config.toml
arch = "wavenet"
model = "CTC audio transcriber"
dataset = "Morse code for random letters and digits, with fading, noise and interfering tones"
train_examples = 26041
n_mels = 40
hop_length = 160
input = "log_mel"
spec_augment = false
win_length = 512
tokenizer = "word"
vocab_size = 40
norm = "groupnorm"
weight_standardization = true
padding_mode = "replicate"
depths = [12]
kernel_size = 3
stem = "single"
widths = [256]
init = "orthogonal"
residual_init = "scaled_by_depth"
optimizer = "adamw"
lr = 0.0014
beta1 = 0.8
beta2 = 0.999
eps = 1e-06
steps = 8200
batch_size = 256
epochs = 80.6
lr_schedule = "cosine"
final_lr_fraction = 0.01
warmup_steps = 240
weight_decay = 0.2
Rows from block 7 of a small CTC audio transcriber, named by matrix and row number. Rows with one number belong to one channel. Each number is 200 + 30 x the weight over its row's rms, rounded and kept within 0 to 999. All counts start at 0.
After each channel's rows are labels from the 100 clips, of 14848, where the channel reaches its largest size: "loudest band" is the band of the loudest frequency at the time of the peak. Only what is clearly more common there than usual is listed. The data: Morse code for random letters and digits, with fading, noise and interfering tones. In brackets: how many of the 100, against the usual share in percent.
# filt: filter width-3 conv, dilation 4 (model.blocks.7.filt.weight, 256x256x3, standardized in use, each kernel summed), inputs 128-191
# gate: gate width-3 conv, dilation 4 (model.blocks.7.gate.weight, 256x256x3, standardized in use, each kernel summed), inputs 128-191
# out: residual pointwise conv (model.blocks.7.out.weight, 256x256x1, standardized in use, transposed), outputs 128-191

filt.224,167,149,220,232,214,201,207,174,230,195,221,240,185,226,264,193,216,191,211,144,193,188,230,226,189,219,175,229,163,225,144,206,167,256,221,182,269,198,152,178,211,207,187,220,211,187,215,200,213,152,249,123,242,182,204,234,181,194,245,161,244,212,183,216
gate.224,171,224,187,195,196,185,216,178,212,156,191,239,158,180,198,191,197,180,238,282,165,177,179,179,191,250,170,190,197,202,183,201,166,192,159,207,260,206,177,188,191,189,244,189,227,242,260,176,202,181,217,177,271,179,226,148,254,202,191,227,162,149,215,296
out.224,182,179,138,178,164,250,210,212,206,225,183,148,218,199,186,174,216,180,238,219,237,215,205,183,184,241,209,167,208,228,208,219,210,195,204,198,221,146,244,197,186,203,248,177,190,209,204,230,168,196,199,259,159,229,187,176,184,242,170,235,202,218,224,222
loudest band: 250 to 500 Hz (41 vs 12.6)

filt.16,197,211,200,187,211,165,210,202,204,225,207,207,221,234,141,200,173,216,230,196,186,150,246,193,233,257,238,221,152,205,212,179,175,207,165,177,254,176,153,229,154,205,188,184,183,208,184,198,181,171,188,191,213,220,180,94,149,164,216,215,205,190,219,240
gate.16,191,190,174,218,171,244,244,215,208,223,206,252,178,226,139,229,204,287,166,209,203,271,217,224,238,178,257,206,184,225,230,188,182,202,204,248,170,171,198,193,157,130,214,187,196,199,221,186,196,224,230,162,186,199,147,165,189,207,193,215,192,171,226,244
out.16,196,154,210,189,208,190,242,212,220,203,174,237,189,199,217,206,235,197,164,136,225,196,182,194,184,179,180,191,223,214,168,169,185,210,195,204,195,221,262,222,199,208,200,188,215,220,249,190,154,230,213,226,191,184,203,268,201,175,183,172,207,184,196,157
loudest band: 500 to 1000 Hz (61 vs 32.9)

filt.102,170,151,190,166,225,178,143,180,221,252,225,178,197,184,228,198,181,190,233,205,197,262,213,165,207,222,200,174,226,219,155,151,213,202,189,190,209,204,216,163,188,217,169,180,219,172,181,211,245,293,223,192,129,170,207,211,196,214,197,162,182,220,194,257
gate.102,186,217,209,182,170,174,158,212,221,98,164,266,183,197,140,189,162,117,146,237,223,221,184,212,196,147,181,210,191,217,123,190,251,266,217,192,273,130,193,196,191,232,217,262,271,217,257,201,195,226,205,156,258,228,207,172,199,228,228,234,176,219,203,193
out.102,178,203,173,218,211,200,225,184,210,220,248,188,212,209,182,217,202,229,190,253,198,201,236,261,205,192,217,158,218,259,124,166,212,156,177,167,185,209,155,224,180,187,180,167,210,204,185,192,165,123,157,217,194,179,174,213,176,232,158,225,184,181,190,248
loudest band: 250 to 500 Hz (32 vs 12.6)

filt.214,261,196,173,166,193,195,229,172,215,213,198,177,218,229,133,234,209,283,210,172,211,190,194,192,250,209,216,186,190,226,242,220,183,183,157,166,198,163,203,175,170,146,195,208,174,173,164,213,185,125,235,225,158,211,189,186,167,179,173,215,169,215,205,205
gate.214,190,253,159,215,209,199,234,223,243,180,175,255,228,230,124,194,192,158,218,196,143,180,225,226,186,168,143,191,212,179,174,145,199,214,201,158,170,175,139,185,167,139,180,222,196,155,216,161,225,237,205,196,226,230,169,114,192,181,223,229,150,243,169,219
out.214,249,218,237,154,220,204,219,177,189,233,269,198,168,204,225,201,174,218,196,213,220,196,236,158,235,273,170,215,164,141,225,201,229,225,194,228,199,177,240,215,212,195,168,215,139,262,176,229,203,175,226,135,213,195,235,245,186,177,185,192,159,210,211,193
loudest band: 1000 to 2000 Hz (35 vs 16)

filt.89,190,132,189,208,203,195,207,177,196,166,195,194,191,199,183,189,191,190,227,167,208,185,197,201,235,186,239,219,249,214,191,208,180,215,244,222,178,193,116,151,206,166,216,159,185,219,200,237,235,170,190,179,173,190,206,136,182,214,217,184,162,225,200,198
gate.89,193,112,164,175,190,164,208,186,229,119,236,174,203,173,200,177,164,185,207,207,182,185,172,216,178,161,166,183,170,119,171,151,202,223,228,226,209,215,219,236,179,189,222,172,267,191,222,223,244,221,255,200,285,246,222,302,194,193,220,193,181,217,188,251
out.89,150,246,198,162,216,209,208,162,189,192,235,208,213,179,200,202,158,160,158,228,200,225,220,194,190,173,154,132,196,239,208,241,263,187,172,161,211,196,186,232,244,288,204,241,199,216,210,166,191,191,176,179,230,215,148,175,239,151,217,199,212,218,182,217
loudest band: 250 to 500 Hz (50 vs 12.6)

filt.94,204,183,164,227,178,219,245,252,221,185,210,241,208,207,175,206,177,188,202,134,195,205,176,265,146,211,158,183,233,200,175,131,239,194,240,193,167,210,221,200,207,175,184,240,195,181,199,255,233,250,174,186,201,171,177,199,192,195,182,250,226,275,182,194
gate.94,191,247,177,203,151,223,185,194,233,158,175,235,208,198,151,209,156,178,139,255,236,222,224,219,151,149,221,197,226,203,130,145,203,180,224,165,214,218,208,216,230,242,204,220,212,212,214,260,223,238,185,171,231,222,262,216,173,177,187,206,170,211,194,254
out.94,196,230,231,214,177,188,179,211,183,202,188,212,173,210,165,189,183,170,198,133,220,212,199,186,230,141,211,262,205,213,169,229,217,145,119,223,222,191,215,180,215,245,240,214,166,176,210,173,221,179,242,204,221,166,236,191,206,268,265,169,187,222,200,175
loudest band: 250 to 500 Hz (39 vs 12.6)

filt.75,218,230,207,176,207,183,161,191,162,176,236,167,173,201,189,162,192,179,185,206,200,211,134,214,150,184,227,207,195,157,245,180,204,194,215,188,221,200,218,170,195,136,248,134,234,267,201,188,169,190,109,229,201,227,215,186,207,206,215,220,125,225,180,191
gate.75,154,174,141,201,199,253,231,227,196,169,162,186,181,250,92,229,210,152,146,200,227,184,209,211,179,173,175,195,228,138,220,209,154,196,212,210,149,242,233,149,245,171,222,198,218,180,234,260,127,199,229,245,230,208,225,216,190,181,181,220,177,155,159,213
out.75,201,169,161,175,164,195,217,174,169,211,160,254,220,217,198,207,216,222,233,195,171,189,203,201,249,186,207,215,187,275,169,193,193,252,156,229,191,146,221,211,194,221,175,255,181,225,244,151,189,199,199,152,242,116,206,149,228,172,210,165,201,217,170,191
loudest band: 1000 to 2000 Hz (37 vs 16)

filt.118,216,229,171,227,202,219,164,185,137,165,210,203,174,258,190,219,186,179,200,180,178,226,222,216,196,230,249,113,196,188,246,217,223,233,191,206,206,225,173,165,199,142,244,194,246,214,191,203,161,131,135,219,169,210,162,192,197,195,202,132,174,267,195,193
gate.118,216,205,183,191,195,219,197,171,232,153,207,236,227,205,179,166,177,143,203,243,177,233,196,187,202,148,83,168,189,239,199,221,260,192,199,189,207,193,160,251,227,280,192,213,177,199,221,186,202,207,184,211,241,217,224,273,151,195,221,204,152,200,202,205
out.118,226,205,206,179,197,214,162,213,177,172,208,214,225,227,230,156,154,187,205,176,199,177,199,258,159,185,215,202,234,183,170,225,183,137,164,156,202,233,199,189,176,247,190,217,186,198,196,198,270,175,175,179,212,144,196,208,195,265,272,182,152,197,148,200
loudest band: 250 to 500 Hz (42 vs 12.6)

filt.22,173,177,218,180,197,222,227,186,180,185,250,173,231,207,153,171,214,163,170,161,169,243,201,186,132,176,270,193,167,172,206,166,212,185,185,170,233,236,248,257,200,217,213,235,198,229,206,154,161,170,161,195,215,271,216,173,189,210,182,182,202,240,198,261
gate.22,191,213,160,169,180,205,225,202,230,133,149,182,192,228,160,155,171,193,217,176,173,188,195,222,161,218,156,195,123,204,121,148,207,228,200,187,209,217,153,232,168,207,189,186,185,214,172,173,232,198,166,219,265,244,261,176,197,157,153,229,185,254,206,196
out.22,247,189,161,226,212,238,188,217,204,229,156,206,273,195,171,185,199,156,136,203,219,169,207,174,246,179,164,256,147,179,217,206,245,218,209,223,185,177,250,197,185,227,221,169,213,147,165,180,189,211,188,173,173,189,221,147,191,216,206,199,193,220,233,267
loudest band: 250 to 500 Hz (31 vs 12.6)

filt.128,190,232,182,187,174,233,203,167,220,229,223,165,171,191,261,202,244,148,193,221,211,220,216,198,193,148,201,187,208,248,220,219,210,246,201,202,155,194,154,179,259,163,162,199,209,192,206,246,239,210,242,200,212,154,199,169,281,242,199,144,214,176,162,160
gate.128,201,185,167,192,162,254,209,229,247,180,204,214,230,216,170,171,165,216,181,292,238,209,193,214,192,197,221,198,190,197,204,216,191,154,180,218,234,232,192,198,197,156,215,171,243,205,200,193,212,221,175,235,204,208,190,160,206,193,167,151,143,179,194,172
out.128,208,197,224,223,226,147,190,210,138,173,190,260,141,194,189,176,203,213,184,179,185,194,220,203,214,166,174,207,158,172,192,149,189,189,249,222,248,231,254,164,211,222,275,205,188,161,153,155,180,181,189,218,185,223,194,209,199,204,251,266,256,231,200,207
loudest band: 1000 to 2000 Hz (35 vs 16)

filt.148,195,138,134,148,187,236,192,217,248,217,171,209,213,152,191,209,185,177,183,193,222,233,182,239,234,141,178,254,208,204,211,218,225,228,247,170,257,203,267,291,192,257,242,192,185,192,206,208,208,259,245,200,202,195,242,205,193,159,218,219,215,218,221,254
gate.148,219,174,178,199,159,230,219,171,231,210,243,256,248,176,170,197,168,228,160,252,198,194,202,241,187,185,208,206,153,221,187,200,207,181,203,174,241,218,152,196,145,141,244,206,225,169,198,151,193,212,199,177,243,212,197,190,163,230,191,238,209,191,186,218
out.148,203,236,200,177,172,222,244,211,237,178,203,190,161,177,127,192,186,197,219,219,206,176,202,208,179,198,152,200,197,195,242,267,225,188,202,239,182,222,225,170,167,180,167,238,206,209,189,203,139,251,208,176,247,281,192,195,213,199,186,238,182,152,241,220
loudest band: 250 to 500 Hz (30 vs 12.6)

filt.183,245,203,192,220,267,194,215,186,209,218,264,212,168,205,207,162,194,255,205,181,214,212,211,185,215,259,158,230,213,199,228,217,205,201,182,224,232,227,252,164,165,164,211,235,196,156,167,174,236,183,203,223,177,240,204,242,196,228,224,178,226,128,246,233
gate.183,206,230,141,182,218,237,266,214,198,201,179,213,247,212,86,206,171,165,194,185,199,253,175,231,154,191,148,188,216,202,173,190,190,222,219,207,165,192,221,234,183,187,199,233,209,185,168,230,199,196,188,247,239,148,188,122,163,195,204,225,148,245,176,176
out.183,237,261,170,198,215,205,199,202,185,226,220,171,172,200,191,173,158,227,166,189,208,153,202,173,138,226,188,169,213,218,184,221,198,201,184,209,175,189,204,267,205,135,239,157,251,231,215,150,251,219,215,153,193,208,174,221,229,209,155,180,175,179,203,202
loudest band: 1000 to 2000 Hz (42 vs 16)

filt.212,189,186,188,167,174,173,190,185,209,185,218,206,236,153,231,210,159,237,212,188,186,217,241,149,240,203,211,286,197,190,201,212,180,264,181,207,232,209,157,116,181,199,157,266,184,164,164,164,221,201,268,191,192,258,183,171,188,215,190,162,235,182,205,205
gate.212,230,156,196,204,198,222,212,212,275,213,258,246,268,220,216,230,190,196,194,176,223,248,211,218,213,190,245,214,183,196,164,248,238,178,223,193,166,194,149,193,191,213,179,258,200,195,170,285,227,180,243,208,202,175,238,204,191,131,207,209,222,233,184,182
out.212,227,165,156,138,212,195,132,245,161,190,147,170,185,207,189,231,169,155,246,183,203,232,189,204,185,163,209,163,165,162,169,193,235,218,238,204,237,252,204,190,218,181,245,184,262,249,263,233,237,188,172,205,242,212,197,233,183,205,223,161,132,204,228,203
loudest band: 1000 to 2000 Hz (35 vs 16)

filt.152,222,202,138,202,185,175,193,182,206,157,123,248,205,213,196,176,184,187,187,170,163,235,231,191,234,188,197,206,167,183,190,166,230,253,223,186,191,195,141,236,246,197,224,227,246,178,127,188,235,170,169,157,216,245,200,190,188,231,175,213,244,200,132,179
gate.152,228,184,160,174,172,245,216,187,259,158,187,232,201,158,171,185,185,198,160,252,288,205,184,220,151,152,210,225,188,190,179,215,190,204,193,233,267,237,232,247,178,271,205,243,306,201,203,225,208,182,222,171,253,210,192,196,187,232,176,227,168,217,198,206
out.152,211,176,246,178,166,168,234,207,198,207,174,188,220,207,178,207,202,243,169,240,224,156,190,208,196,179,203,177,200,225,192,170,196,99,187,214,174,217,234,213,192,191,146,181,231,176,202,204,159,255,203,255,213,183,193,206,174,177,203,275,189,186,178,196
loudest band: 250 to 500 Hz (34 vs 12.6)

filt.78,216,171,147,224,168,205,224,225,248,206,215,214,259,191,212,190,254,187,171,183,191,187,181,179,219,171,282,223,269,269,180,195,174,185,239,198,210,229,274,153,216,224,198,234,206,146,188,200,200,179,210,191,119,158,253,246,213,207,197,189,219,189,194,208
gate.78,159,196,176,238,208,180,166,233,215,212,230,250,206,207,195,204,221,208,221,245,226,190,258,219,223,196,180,226,242,203,193,211,226,228,221,166,208,145,123,178,192,153,218,216,214,157,163,188,218,205,242,195,244,253,169,91,160,200,213,248,194,175,280,204
out.78,247,213,198,159,162,239,159,194,179,235,171,156,231,209,253,202,185,215,234,194,184,190,235,170,193,196,210,170,230,188,204,205,180,236,213,267,200,171,211,184,196,121,224,164,211,224,201,229,157,228,231,185,200,229,261,209,219,230,229,183,171,186,183,174
loudest band: 1000 to 2000 Hz (35 vs 16)

filt.228,199,170,199,229,224,251,201,215,206,172,168,165,227,258,208,232,170,231,213,238,158,214,186,235,221,209,256,201,161,194,246,214,198,159,169,155,137,209,234,169,211,139,183,162,212,198,183,144,203,160,123,214,184,165,152,243,236,193,196,182,222,187,206,206
gate.228,227,162,192,224,171,251,209,167,270,204,197,229,231,185,200,216,136,177,166,215,228,155,210,246,157,219,178,191,170,177,133,147,234,209,195,163,225,215,256,206,165,234,213,199,224,200,217,173,204,180,218,206,220,140,172,192,177,217,221,228,205,185,211,163
out.228,244,224,181,218,214,172,139,190,186,187,244,242,220,223,223,206,178,177,235,261,185,225,190,209,171,237,173,113,226,153,203,184,129,210,204,230,176,220,236,157,200,212,241,228,186,260,243,218,210,194,179,210,184,219,212,200,183,219,170,161,254,169,200,167
loudest band: 1000 to 2000 Hz (41 vs 16)

filt.178,226,229,192,194,193,228,226,188,235,150,221,250,273,197,119,191,193,210,169,232,202,175,192,214,192,228,197,191,197,251,180,265,208,216,156,172,149,198,224,216,200,215,152,250,149,215,166,193,218,165,162,189,198,185,187,198,151,264,256,211,196,178,182,185
gate.178,170,158,173,167,220,194,166,246,241,232,146,248,181,194,166,216,133,188,179,199,199,178,235,194,170,165,206,247,219,214,156,209,162,184,247,211,183,199,179,222,211,243,183,230,172,172,197,222,244,233,251,185,174,208,224,186,185,197,171,209,160,265,190,160
out.178,214,205,200,234,179,206,208,251,234,200,225,184,194,216,216,213,208,184,196,162,184,203,228,213,223,191,140,222,190,238,190,133,206,156,188,160,220,211,211,204,189,222,264,179,177,278,185,223,206,208,187,222,226,159,236,283,198,198,233,201,227,190,169,239
loudest band: 1000 to 2000 Hz (38 vs 16)

filt.191,261,183,235,219,201,143,178,226,191,126,168,138,148,196,196,205,140,141,201,126,145,167,203,223,216,157,211,181,137,184,149,166,177,246,186,158,165,198,216,221,206,191,217,165,169,194,203,230,232,158,200,197,202,245,244,166,204,213,235,204,197,199,220,189
gate.191,161,243,209,218,206,195,241,206,213,161,172,244,216,178,139,221,161,205,163,185,236,184,190,231,146,115,220,198,195,145,185,190,208,191,194,201,237,196,194,255,182,259,162,201,263,223,231,207,217,195,171,192,296,219,185,121,184,196,156,185,111,171,168,216
out.191,205,195,216,218,162,189,189,206,205,211,193,188,211,232,166,241,164,194,169,199,203,213,199,155,181,253,212,192,182,178,194,208,187,179,202,175,150,178,218,208,191,195,211,242,205,86,209,227,234,196,201,210,197,174,221,212,211,132,189,234,177,207,153,166
loudest band: 500 to 1000 Hz (61 vs 32.9)

filt.44,199,216,166,194,215,210,193,224,182,286,256,219,191,209,252,197,238,228,204,213,199,259,195,231,201,170,239,195,188,183,261,208,162,205,188,160,235,210,205,219,185,174,205,181,203,227,194,231,221,176,212,192,190,132,177,176,204,192,198,177,212,197,203,231
gate.44,188,197,141,199,165,196,186,166,253,163,140,234,225,168,133,212,177,197,183,173,201,190,161,211,210,152,245,214,181,170,120,118,217,212,239,154,277,221,239,243,169,226,185,232,218,201,180,220,202,199,177,195,269,253,207,156,158,248,195,221,169,219,218,208
out.44,155,191,248,204,245,239,203,241,198,181,249,250,249,204,246,234,260,235,199,236,202,165,229,148,220,173,188,180,201,192,206,173,170,212,191,206,212,180,248,221,231,199,203,163,179,194,178,240,155,205,210,242,172,211,211,168,212,189,256,225,199,215,232,190
loudest band: 250 to 500 Hz (34 vs 12.6)

filt.185,227,220,224,225,209,231,151,173,177,188,157,175,190,196,233,198,164,211,221,226,188,147,187,189,171,142,140,96,192,212,212,164,200,247,174,228,225,207,177,151,215,120,167,190,194,216,212,183,159,175,236,121,182,180,180,219,218,163,199,156,159,200,186,171
gate.185,244,242,189,182,183,236,222,213,248,227,174,262,215,192,178,224,170,177,166,195,208,207,219,249,147,185,191,172,180,192,151,133,221,238,176,204,235,231,263,221,170,289,195,236,189,187,248,233,178,189,219,180,252,213,184,197,191,220,195,199,147,247,220,179
out.185,177,241,167,198,152,224,153,225,186,162,206,199,191,121,198,170,241,192,168,211,189,192,158,203,144,213,194,196,185,177,144,213,233,110,194,173,155,158,180,271,193,285,233,235,186,184,204,198,192,174,208,235,223,165,224,160,199,220,226,167,181,197,198,205
loudest band: 250 to 500 Hz (32 vs 12.6)

filt.127,177,211,191,151,188,190,205,179,176,253,235,268,229,181,173,202,220,219,182,196,206,245,229,210,193,166,225,168,172,236,242,217,199,223,195,231,197,206,207,261,215,197,228,229,192,170,188,193,188,218,246,163,170,197,190,189,210,177,193,190,223,218,199,219
gate.127,239,180,186,191,164,235,222,216,242,194,210,218,225,191,175,203,173,213,129,238,217,183,182,221,192,142,218,203,151,198,178,201,213,173,219,163,203,228,195,232,179,229,206,199,253,168,172,188,216,192,202,200,214,229,194,126,160,206,171,202,172,154,215,217
out.127,202,215,201,173,198,163,175,209,181,185,102,233,160,254,134,232,212,208,165,208,159,205,128,210,167,218,226,223,238,228,182,184,179,196,210,164,171,247,270,205,247,190,225,233,257,187,167,200,128,182,190,198,224,197,216,220,221,195,261,184,224,179,202,242
loudest band: 1000 to 2000 Hz (40 vs 16)

filt.98,215,213,218,144,185,223,259,157,276,229,252,233,217,182,281,224,223,218,207,210,225,233,206,230,232,206,222,218,218,233,214,185,149,203,182,286,176,249,173,181,191,228,165,199,195,233,149,187,189,184,249,216,216,227,196,260,223,212,178,150,199,165,193,172
gate.98,221,193,172,201,172,236,248,186,257,173,243,216,242,218,174,200,140,157,201,228,195,165,208,233,149,215,140,181,210,195,140,146,226,208,197,159,205,238,213,193,182,218,220,192,238,185,174,176,203,190,194,198,254,236,219,227,203,231,230,219,202,236,202,234
out.98,199,136,240,226,225,192,237,219,209,210,263,193,243,214,165,176,215,213,204,261,230,187,230,198,182,226,250,223,208,175,173,188,187,213,239,168,195,152,196,201,224,202,169,254,209,165,223,211,180,170,190,246,160,198,244,244,207,166,208,190,160,256,200,235
loudest band: 250 to 500 Hz (50 vs 12.6)

filt.255,169,221,222,255,203,228,140,240,164,130,140,184,139,195,251,203,183,245,209,223,171,157,237,224,195,222,181,231,188,194,211,179,176,221,195,162,139,209,71,199,222,200,200,217,221,177,212,180,202,184,191,178,165,211,207,156,185,134,204,207,192,152,188,233
gate.255,191,176,177,199,163,255,222,220,239,187,225,240,208,204,119,217,195,135,212,236,190,210,238,270,232,192,219,180,163,204,187,209,191,219,243,209,203,212,215,233,187,188,191,284,185,191,238,217,207,214,243,214,208,247,166,204,154,217,176,235,147,245,251,210
out.255,226,201,211,112,192,231,244,174,215,162,193,185,178,209,146,183,168,172,193,164,204,232,136,201,268,234,194,185,207,200,144,187,158,200,219,219,201,169,305,182,220,210,197,167,302,154,187,169,183,173,188,255,144,205,216,204,217,237,245,216,210,227,212,209
loudest band: 250 to 500 Hz (45 vs 12.6)

filt.180,210,242,179,220,204,211,243,181,233,212,194,197,193,208,148,207,198,191,221,199,224,172,176,220,243,180,294,183,240,172,183,216,221,211,256,211,169,190,178,199,173,216,175,195,212,161,176,221,228,196,163,202,191,215,225,139,187,204,212,188,144,111,179,212
gate.180,255,195,181,211,248,266,170,233,246,191,175,231,231,192,194,210,188,194,197,200,177,253,200,220,209,246,200,219,181,213,169,220,205,212,264,177,161,213,189,206,181,167,191,225,234,187,194,233,266,225,224,191,232,226,209,219,210,192,203,220,162,259,190,211
out.180,221,184,158,213,194,158,212,202,230,240,213,183,207,126,204,204,230,166,208,214,223,187,242,217,190,294,200,209,191,195,199,244,221,178,251,199,202,207,188,116,205,180,155,201,261,223,155,156,183,212,215,224,225,235,205,153,175,191,251,230,227,180,157,244
loudest band: 1000 to 2000 Hz (38 vs 16)

filt.112,157,173,205,181,179,206,187,188,194,201,294,210,228,225,209,219,172,207,159,162,210,156,226,210,180,177,184,206,234,205,205,198,212,178,176,167,206,186,148,181,129,193,214,198,234,168,179,186,173,231,129,201,208,230,230,189,139,153,183,246,234,166,199,185
gate.112,160,176,171,226,178,207,162,192,217,164,213,229,239,191,212,194,170,146,176,189,137,262,183,209,153,155,162,170,176,218,120,183,251,212,231,193,266,213,233,242,203,222,208,252,196,183,233,246,217,200,245,178,169,150,213,210,185,192,241,180,149,220,209,168
out.112,207,207,233,189,173,237,224,219,224,187,180,201,204,143,235,211,218,188,227,147,208,198,182,223,191,207,191,191,200,225,189,188,208,179,186,175,231,179,215,217,199,212,153,197,186,202,207,169,191,209,184,213,177,195,261,192,207,219,182,186,180,232,194,200
loudest band: 250 to 500 Hz (30 vs 12.6)

filt.26,216,218,197,199,227,221,203,206,172,270,188,240,205,197,153,246,211,223,161,173,221,230,159,177,205,190,224,182,216,287,221,232,236,230,154,230,242,191,142,185,177,178,201,218,238,180,231,187,183,174,235,228,223,182,243,271,186,213,135,206,212,187,169,199
gate.26,223,196,182,199,184,199,202,235,239,203,229,257,254,215,131,186,146,169,178,218,228,219,203,248,181,201,237,234,257,181,162,184,181,186,239,185,248,245,259,237,176,221,212,197,220,173,158,212,182,211,100,214,187,174,214,174,200,206,197,201,213,234,187,182
out.26,218,196,235,209,123,188,126,230,195,229,276,173,166,197,189,154,164,200,214,199,172,230,227,191,194,184,200,171,242,193,191,202,150,224,243,220,214,243,204,171,171,149,222,226,209,214,245,218,191,268,191,203,188,177,201,207,188,189,218,194,206,175,173,154
loudest band: 1000 to 2000 Hz (37 vs 16)

filt.242,252,160,192,195,209,188,201,200,228,169,231,200,186,167,116,204,215,275,229,226,241,159,178,205,189,208,182,186,198,149,157,165,172,198,194,160,226,171,239,202,212,231,188,208,194,193,183,164,183,228,191,147,267,213,166,132,166,215,200,225,163,151,216,160
gate.242,205,252,174,185,203,226,204,192,228,234,209,238,210,162,203,211,176,194,176,183,212,222,178,217,171,185,210,218,172,198,73,198,216,196,274,187,226,189,265,265,201,232,248,213,214,220,230,194,200,258,172,197,228,203,187,166,196,229,223,209,151,209,187,173
out.242,198,258,206,209,214,243,181,149,213,259,165,249,182,209,197,216,203,199,257,218,155,216,270,263,228,250,235,221,179,228,210,215,240,201,161,263,225,201,214,190,149,228,171,195,241,190,219,195,228,240,223,204,199,160,150,150,179,158,199,215,188,229,156,213
loudest band: 1000 to 2000 Hz (36 vs 16)